python train.py --arch="unet" --model="text-conditioned image flow-matching model" --dataset="simulated fluorescence microscopy of cells" --train_examples=97500 --image_size=32 --horizontal_flip=true --conditioning="text" --objective="flow_matching" --cond_dim=128 --tokenizer="word" --vocab_size=42 --text_encoder_width=256 --text_encoder_layers=6 --text_encoder_norm="layernorm" --text_encoder_norm_position="pre" --text_encoder_activation="gelu" --text_encoder_mlp_ratio=2 --text_encoder_head_dim=32 --text_encoder_fused_qkv=false --text_encoder_bias="all" --text_encoder_qk_norm=true --text_encoder_layer_scale_init=0.01 --text_encoder_parallel_block=false --text_encoder_dropout=0.1 --text_encoder_inner_norm=false --text_encoder_drop_path=0.15 --text_encoder_positions="learned" --cond_dropout=0.1 --logit_normal_time=false --norm="groupnorm" --activation="silu" --weight_standardization=true --widths=[64, 128, 192] --blocks_per_level=3 --scale_shift_norm=false --attention=true --upsampling="nearest_conv" --init="small_normal" --residual_init="none" --optimizer="adamw" --lr=0.0011 --beta1=0.8 --beta2=0.99 --eps=1e-10 --grad_clip=1.0 --steps=5700 --batch_size=64 --epochs=3.7 --lr_schedule="cosine_restarts" --final_lr_fraction=0.1 --warmup_steps=170 --weight_decay=0.3
Rows from block 11 of the denoiser of a small text-conditioned image flow-matching model, named by matrix and row number. Rows with one number belong to one channel. Each number is 128 + 24 x the weight over its row's rms, rounded and kept within 0 to 255. All counts start at 0. Numbers have three digits each. After the name is the row's rms in percent of the matrix's.
After each channel's rows are labels from the 100 images, of 14976 (inputs lightly noised), where the channel reaches its highest value: "responds to" is what is common among them. Only what is clearly more common there than usual is listed. The data: simulated fluorescence microscopy of cells. In brackets: how many of the 100.
# convs0: first 3x3 conv (model.decb.0.1.convs.0.weight, 128x128x3x3, standardized in use, each kernel summed), inputs 0-63
# convs1: second 3x3 conv (model.decb.0.1.convs.1.weight, 128x128x3x3, standardized in use, transposed, each kernel summed), outputs 0-63

convs0.71 102:093117128104123086117161132132130131150160140104100070076120107160110084140145117146140126186196148121129189125143181102102147132127172136128119126154136143144146116116155116152129108106082147
convs1.71 068:179116114126098149112110128104106091158120116118136137169095135125073164117104092120068108102117114114084076139129125115138167099163089174103155142134125115119103107116064095134120134121127129
responds to: crowded (72); cells: ten or more (72); dim (53); out of focus (45)

convs0.123 103:143178127106113090131147084096132142106115156078110048119122118146127067084180135135146113167163131137142150142127144122127167146110122094094129154144091176106119159128147104126133090132109166
convs1.123 079:113102169139136176102133169151121108140093089145131144086112136137092136189058119100122092089126146117111139142124123145115067143146115175144136149117169104110102085139130136118138150135143095
responds to: long thin cells (87); cells: six to nine (52)

convs0.62 127:097151153114105090140178102145128153134173134130100053101103147134094104143170120116100185135138153130170165138130132087127162113140156168132141169193136143148149152109112117119150074117089131
convs1.62 126:144139129134143164161099128132144105103124079137162168161195165128107180159090127122171103166126134091086110099156156139137109125105110116136085101102154088142139131135120136138121159136128129
responds to: crowded (100); cells: ten or more (100); long thin cells (95)

convs0.122 108:119144122112143114109139148121134122093111171120089082121082108143113099190132135174128090208192142152106145145107118116135145167132074094118135137113120102107139124134095145098134131166129135
convs1.122 097:119092147125113141133136125145130113146143115158136123082141079123097103107160105082136126064095139124144140154126126146118106139125132131146105130123113145145122140159106104165142133141116137
responds to: long thin cells (100); yellow stain (41)

convs0.107 082:101114117152113112163155103117127145109162154176123123115124134138086117175086074114130084160151107138142152171134138136059086147125117105169139120125135136141130152137103112149118122106100116
convs1.107 092:160146130128122119062129135144131132137103150092134129111125164136174143126127167094148113092085143123160073150123126110137166102128127114107093171148116188156134094129110155089155111147082089
responds to: long thin cells (98)

convs0.75 103:082123134132127122118127090126123155164112141110109114085110136124136083095144131122172111139105118159117113146120126117142165170169116115125110130143102124108144108140137146176131106129114155
convs1.75 081:141161105126139138134165145159104127091121147142142122110133130113105149164105150172130137099172142103150148118124128108100086117137150125143158107121131103123104137098140185098112148100134081
responds to: long thin cells (56); ring around the nucleus (32)

convs0.76 100:115130078100088147098161133145132175117151158166104092069123123153102088137126137137104109133143155147127166094115084133110144136077078095107120162151134138128130168143096121121103151117153109
convs1.76 098:088128152111111048108066143139124102120090137148099104133091147078122116085092131132141111100106091126144112140126114116126140121111137156133099117112091161104130123141153148149079105119082062
responds to: long thin cells (49); fibres (30)

convs0.61 128:151127123078127082133127151148090128123144118169104115096107152135058132148101157153132150159153154127141147160131128153118133116144122150155085141155167146139159133120144161138141135143100111
convs1.61 129:097158127099153098112121077088102147126087156128126132139149121118113120113134094124113081136128083129133107111130157060149163128116133091113133113083151129149107145126128071114093113127132128
responds to: dim (99); crowded (87); cells: ten or more (87); green stain (67)

convs0.43 107:183168146130135133127129101132126142118134133077134110131131149158122135135142114127099125150161174113123135087134138135100112158182147135088090113128108132108137097139132136160151158127128121
convs1.43 095:076122134087150129139149150155117099121145123186127142140120099136125098150077103174161115143078124133125159113115136119163106107138105139133128145148138156098114159154152101093098149134141108
responds to: few cells (78); cells: one or two (78); dim (66); long thin cells (60)

convs0.53 099:127121151102119049130118147164092140155157129142113115125127143118088128130121138144140146163153124139153146173118148124136135117135125150151126137138164136143170124108159141110132113130072121
convs1.53 132:157154180084121112122143119141100130143127156137132093132113136141110130106105125134092151127158138120104126134128156088121158146189112128124143146086104120154104101110114129107104095128105088
responds to: few cells (77); cells: one or two (77); long thin cells (36)

convs0.90 100:164110120124091130134113158128139132141122147177131101116116127090155093067111109084162082088105117146118086139158141131119121127150144142152084108139124122128142133134149117092130103122134088
convs1.90 095:094147135123148110144150113136151139134165133111115123133102140148133160117169135144078173182157115154124186167133116114122133131150085098125155134107148127138154125129113162153118139123093154
responds to: dim (100); green stain (49); long thin cells (31)

convs0.100 090:109160152111189137157133148130132130154128126128114123095113137116137111106102091146176096145119158152125154113148143131104114167131165121088091120138088110168147117141119080179109093120118085
convs1.100 075:117151099130106107129190106116111147121162180114102137137109127157130118106133134126088151139114151119143121158094112100120164123145095093158183130149134177083138102107144181116140135125106143
responds to: dim (100); crowded (82); cells: ten or more (82); long thin cells (41)

convs0.56 095:112124094084113105120131108129112161175170143101112150122125154210104137150081097116159139163100104146153143115121123103113162144133098135159162160155165136126120138125141144149141133149109130
convs1.56 092:151131159156140159130131134128122088066075103117125115118127123114120169153137144124109112113146174095135131133189147166113094126098145122150079107107112141128102095106129121120112132134163146
responds to: crowded (96); cells: ten or more (96); dim (69); membrane rim (55)

convs0.87 092:121104091070083104113107161154127166148170146122125110087118112115111119137113106154144103079112120151125112084103120135180099150132146120126164138160123125180140166121109145131108113192128135
convs1.87 090:144124118173156152106156136128166103140138129152108134165167160123141113156118147115082144148137133142123144157118147148123133122108114108138095107076099098110130115146145151120151117066138109
responds to: few cells (69); cells: one or two (69); membrane rim (50); fibres (34)

convs0.120 083:184129137115150125131171129141077135123121147121131130112152142176099125154057156116107083084096120126154178080131155152097141151128128152164123125151106156148143187093100126137083143101114125
convs1.120 116:099134130081121095121113096146157117150152136134133104178137112126134150114161140096121131166162114150105157167140129140107116120128061071130151116113149154147098111148126114131114135151149211
responds to: long thin cells (98); dim (62); few cells (55); cells: one or two (55)

convs0.82 097:136144120126121112112146143151118108142143156121118074105145137118112123145121101087144101129122147128135153100137145087083157134111126141092118170171107142165150154145105098123137100155113113
convs1.82 123:117128142128123125125117147125145144108124112131127124146102126149129148109117120158107121111127125131118120181089118193131075119133122085126152082099152140126133071132117145130134131105125125
responds to: membrane rim (87); few cells (69); cells: one or two (69)

convs0.41 110:130090115102086115126136160132111096106153130182118078075081158072099101136146151163121126107096130126119138185127139128160126144126128121136133121117126155124149108125125175128103087088103086
convs1.41 133:084124109134122134115105061094149196128136146099124127160130106166125138104148066101133176169154131152159106103135105126094132111099116094107126148132159091134097162139110073114138140131131157
responds to: ring around the nucleus (79)

convs0.16 096:129154107093170110098104169147128115132121129148104141140159147170095130123104109152124128126146159151155138148149146125129154133124097151145098121103194121138112136145166102160158153132111119
convs1.16 092:125128142152137147196160114127124142136135142151126121072101131123140099135100134156116141136132124118144153106148160127149110117126167132137140157135111173082159142138127162137135094154124114
responds to: membrane rim (98); few cells (91); cells: one or two (91); dim (61)

convs0.49 095:128143143078103094105103140144141147169166139134119146143170160151117137106067116083124102142147105148133129151129159139111121121121100113110158192140164175124134174129112120114127148129097146
convs1.49 097:171142154150123149144145114155125114115097158115137126108116100102145100151154132150120180133121152141175168114128162161137126116123140125146090119090092151190094126129164156137158128144150119
responds to: long thin cells (99); yellow stain (50)

convs0.117 121:154169122114139057111137119145090169181132160114090108120138097169107089095103106132157128144102180165166138128121157127114149130117132165136148152140131161108125104138117121135111106126078125
convs1.117 124:129122168134130141141125124080090106122130104134101099111094122105112092117147119121051123108146090079072138139118133114113155155153132118116184138095083098161101126095134115129125093115151096
responds to: long thin cells (71)

convs0.7 105:137158117118127118123121120131125123151119151159108163126117131158124117164092121129109109169098100133165142137123157127133167145133130169124138212109190136149134162138108109142118100093088104
convs1.7 091:115108159149134137148111149137128142123101097101110095108134153131109135127195150113129143109143169136102112119122144133134122116130124121168110158162115185160125174116123155110173161199152151
responds to: crowded (89); cells: ten or more (89); long thin cells (57)

convs0.29 134:135146141082104057139136123154118161152171135154095074091123143118087100131166104121118160117143155135142142149151155081139149145162125154110134153162129116161170145114128124126135109133073112
convs1.29 143:123097095166132140197150093119157123132131138143141165141162141116127176167105137135179083160122097155118145107135112137142116099123151119156116109097148140106105133147086125149128152114158137
responds to: long thin cells (94); red stain (61); crowded (57); cells: ten or more (57)

convs0.35 111:111138129064071112128120154143132154154137132120099119072096128090116098094176115141125157135157169148152116097135133130141148153141157144138096157164130137167138182144127106129156104154121094
convs1.35 089:133163138147171157118140118119111095109142101167150100138135118163069116158046139165102138129132110149130146187122167152136137130110086138150151102086155126112122121151140147135117130114161167
responds to: crowded (85); cells: ten or more (85); membrane rim (73); dim (60)

convs0.68 097:150112136085144080128157128141081150145149121163108107108113164145081136132106125148127160153157176117144144136145141122128140114150113167133108169159149127147167146077132128121133117152120118
convs1.68 118:076117139103122101097065119109093140098101101108106124148123110118130099106145086110135134155102066122130130094129132112139117132135150131091152113116149089127138110082124097134104096096096121
responds to: dim (96); green stain (41)

convs0.94 117:130127114093113121124134111119123154094140117145108120061100128123115107136186131172123152150148171126140135159145106101143154153155090137156072132164156146120151126138121104115127117158130093
convs1.94 120:112094128138126145151148159117127081147119072118135135142097174107110155145100119144132107086138095148090134110120130155161113122180132133132158124150094095144110112108123150133101133143144162
responds to: crowded (98); cells: ten or more (98); green stain (46)

convs0.28 104:099136147062181081134123096156128169150125160099132124128138124156112103115102094192130128167141105149164159134116145158126107156133138117141112111147164191144139137116130144166098096135094122
convs1.28 084:145137125142082156132142145123134124109169105138113127121111166131128128118154115146128168106171118119106106166131127107134132120123088127130124120164064134124091135123141154162180111111106136
responds to: long thin cells (100); crowded (50); cells: ten or more (50)

convs0.110 094:112126156121155126152184100133134132124162109127129123125140168144122151139147079102073171144141156119141157116159160075127180064107116117129112152131133134168153145126110128103126127147096119
convs1.110 107:109177084120099098116109120150115145121144170110089132160161089188122091120114147159151144142131118140156119121068135111145136170121104126125140138141141144099138119129137145172149101081150119
responds to: dim (96); few cells (91); cells: one or two (91); membrane rim (52)

convs0.37 091:123107142107115064137135131138109132147169135133111098095114114129121104122193142136098157155143171145134148158145145086142174131139122148120123168154149150159153143107115121111134099125037122
convs1.37 097:142161119117083128128126121164100159145111168124110098163149133155096113108069131142111135146143101163159129112083155134117142127138119136109130124098140094143132131139117133120135104121154104
responds to: ring around the nucleus (82)

convs0.116 098:138155142130112133126128139090110109131123133141087143119073089152138118123111116150152107158171132135137108149126099129084131120140130108127141109119078105131114146107121104104114074161118065
convs1.116 085:152086132154145150145140120119145172160140124135110119127145142130099131140166154100086136145117141138127124126111119134139104149110105124159135158133147070126100085124092137167134145114116166
responds to: long thin cells (77); dim (69); cyan stain (42)

convs0.99 088:137138156092134125114146136142111138168169134123093112135140164090096142109112102124101159139188166128139131091134142101138136153172153132103131166149118123159151137111106148106109120153114098
convs1.99 104:151120071132157096136133133141141117124109149176130128129144097174158085145110137114129078143074106112130165164121137129148151122091137133148137129118163173076113143158128118156109146118155125
responds to: membrane rim (68); dim (61)